Rows from block 4 of a small image classifier, named by matrix and row number. Rows with one number belong to one neuron. Each number is 500 + 50 x the weight over its row's rms, rounded and kept within 0 to 999. All counts start at 0. Numbers have three digits each.
After each neuron's rows are labels from the 100 images, of 14976, where the neuron reaches its highest value: "colour at peak" is the nearest of a few named colours to the mean colour under the peak; "peak on" is the class under the peak. Only what is clearly more common there than usual is listed. The data: larger renderings of crowded toy scenes.
# fc1: MLP up (model.blocks.4.mlp.fc1.weight, 384x96), inputs 0-95
# fc2: MLP down (model.blocks.4.mlp.fc2.weight, 96x384, transposed), outputs 0-95

fc1.261:509500470500521521500341448521416547515464532503417416463500464497490453471423579540518500500500452462523500500500364562583552479500490500534479536583559401482556531500500462500514563614563500408549500583422491420500500408535519486610472496500543500462500522572479500499520452417446541500
fc2.261:500466533525500484485500465577413500505500500546500414440553534473421552500528547459451511565500582500500514425434539501500469440500500498572614431500527480543406582652512402443502500545563431487529500563556476560500500438442515469441516464500465385560617500503494514478500537588506475433
colour at peak: brown
peak on: barrel

fc1.175:528499500423435492489471522542437487608500481611497483466509500444500500472500604521517461500482610500518500500502375421500518493529335522483358500518558500523549500493500573421467500525589424500500503589500500396548500529422447500435500500465500484463572500480454486500503495593580500475
fc2.175:515500497403339473470495543537508530500461500500432500500402430523543525500500564590553532500602526622489500500517500522505567476490442551669500405572418510500524535556515470482430540500462494474502500500490509382501500475500421647500555500500410537500500500469500500500500500500500500500
colour at peak: green
peak on: pine

fc1.71:565500485468500500500362472511428546528500500500424572451494529450500585500500585500500500500500500500572500514500500500429488522492413489545500426430500504574600500588448632489541500571573491500549569456497483461500420500500445517500520342482454500500500500587461500387500498500633525500
fc2.71:531451462538500452520542609500505543537500437621499500528578429500580499494496500500500467398484500550449453442500527382500561500556568555500454471500514445395523500480500530383500480500415555480500442500497419458500527523539500500584500457491436550474500500405464574458514500607626500422
colour at peak: green
peak on: mushroom

fc1.318:472442355501455500465500577515500500587468468658454531500529500419500462491566500500459454533501605500541552479500500500477500404571439500500354500500546500517498540638563445518479454485543481417500553500526408528536522440461500504500500491463500500488580512506456491492504500559576509389
fc2.318:519488536459452533500419500477486462514416482544484500500458560534481413454512604500470527500452528421596500500500474562455633427500405521548391500439500557500438448512522527571480500423568500500500460611520500500500490461485430593508469453469500542500635500551503523500632414500522500500
colour at peak: grey
peak on: barrel

fc1.141:592500531410361515422486570500529460458500500436500510421500570500499500579568478445500500500500562439538463541505514500478476483526579475604476512488614533480455486589546551538386425453504500500422474500585445500548550500552500577428487500561486529431522460503461474626500482500508510416
fc2.141:500604500514551590408500533438395402444500473490500550588496501554587589390541500437500530571472411568500461452457476430448500500582500629456663500500500500500500500500500513500529500554546499601519500500436500517500500449495500569446447500581501526472500500500444500473469500483500500540
colour at peak: brown
peak on: car; truck

fc1.90:586500518500479500482524495500473500500503524519494486348500500476500361357407512500465567572500500514552500553523418489500534500500500502611387500667500463509553500500488430500479467500468500500500434500456527348500567500500545539500500500500500582413500500500474578500500492500500583511
fc2.90:532490500452500381517500500500500447500495500500431358398500500454518524500500640473500452575528524594500511482572476479500490500554500500500624374571433431421474496620457478397500495562452534500534434509515500540465472500510481450484532557500399546500500500463501518559516500586558500475
colour at peak: brown
peak on: snowman

fc1.327:500551577445534500479500500484500500500403511587579454545500493500575556460467613576500500502450463433432500552584500521497493490578465532500496446500552500377499500500643421475519401646500451500557468500519500481594500506432529492500477500500400500499500512500467500549505500566500433387
fc2.327:500427437500622500500532514616500555563460569500500545500503500419452509500426500500394500360489424500566500500500500416601487500500500500500452500500500500500500483479500544500577507500487427532500500571493477561507569500602583487519456433471500500607549553571537488504464380465538500381
colour at peak: black
peak on: arch; candle

fc1.253:500393429479467419500579534500464583633484548599405492483500500500500460500500578500482527512572500500498472500529489423500603460474548418500457605500500460522544500500500554424473500506559492389515492574500560500536483582571452518500500500394500500482500469498446420559575500611574500500
fc2.253:515384500465500422566463500676528499500500518470485423424564514500500500509411500509500552511485451476519628481500500564651546400500500500545498500572500507525500538500500571547500500500569500409427507500500442393590513500403500498478590518469500500500508566562463455498500444500500541500
colour at peak: green
peak on: pine

fc1.362:428500443500416500430618554558508516563500500671490568462591564497435446475500500462500522500568594500427500514500639500524495401479440517511453473500500429500461500621500421470510511500516500470506546512500500500473521509446392466500535539496533500500555478438500500453500526635500500523
fc2.362:500471498500500418474493465568508481500500447511414456500582602500500551500500500464506461500494493464492446500560476427422500410621610543618500440561492500456500583574541520462496476500448576467593530434500403536444501440474606510464474492500402409579500536459429562459500518528488515500
colour at peak: brown
peak on: barrel

fc1.95:600500587437500525500500511434416500478588366512532464490500500503500410621500511571500459502509494451389562549487501575489543414586595520543501542553500483370487500469555448465481422559500500500500505500610501500514500500478509500464483536500460424557529429474395523500568437503503500500
fc2.95:500427492502539512567450490516500639601535363492500446467473575500501500500494500500454480500460428424520500411418505536471563498519537537500313438470500398441571602500500502500479472510500488500500500548500500410477576500500557572488436500497449500500484495479444508500506470500500589605
colour at peak: black
peak on: mug

fc1.198:559510500439514544500617446570500519436408500490500441453502500418519500500500500440500560549629466443508500500512606482392453500511529500500561575500500555480497536630500477500404553484518512464476623418623500424569546500592500500472429500501500563467507500526500473500595500521500500490
fc2.198:529500500505606546494573500500448552512563487481611500500518519537500500544441526498537560427612500500500500432520420413470476567500500416379509500461500500500489431398500500473553499432422513500464529493497486613473497500532340502500500500450471500609518575449526500461500494438453381500
colour at peak: brown
peak on: airplane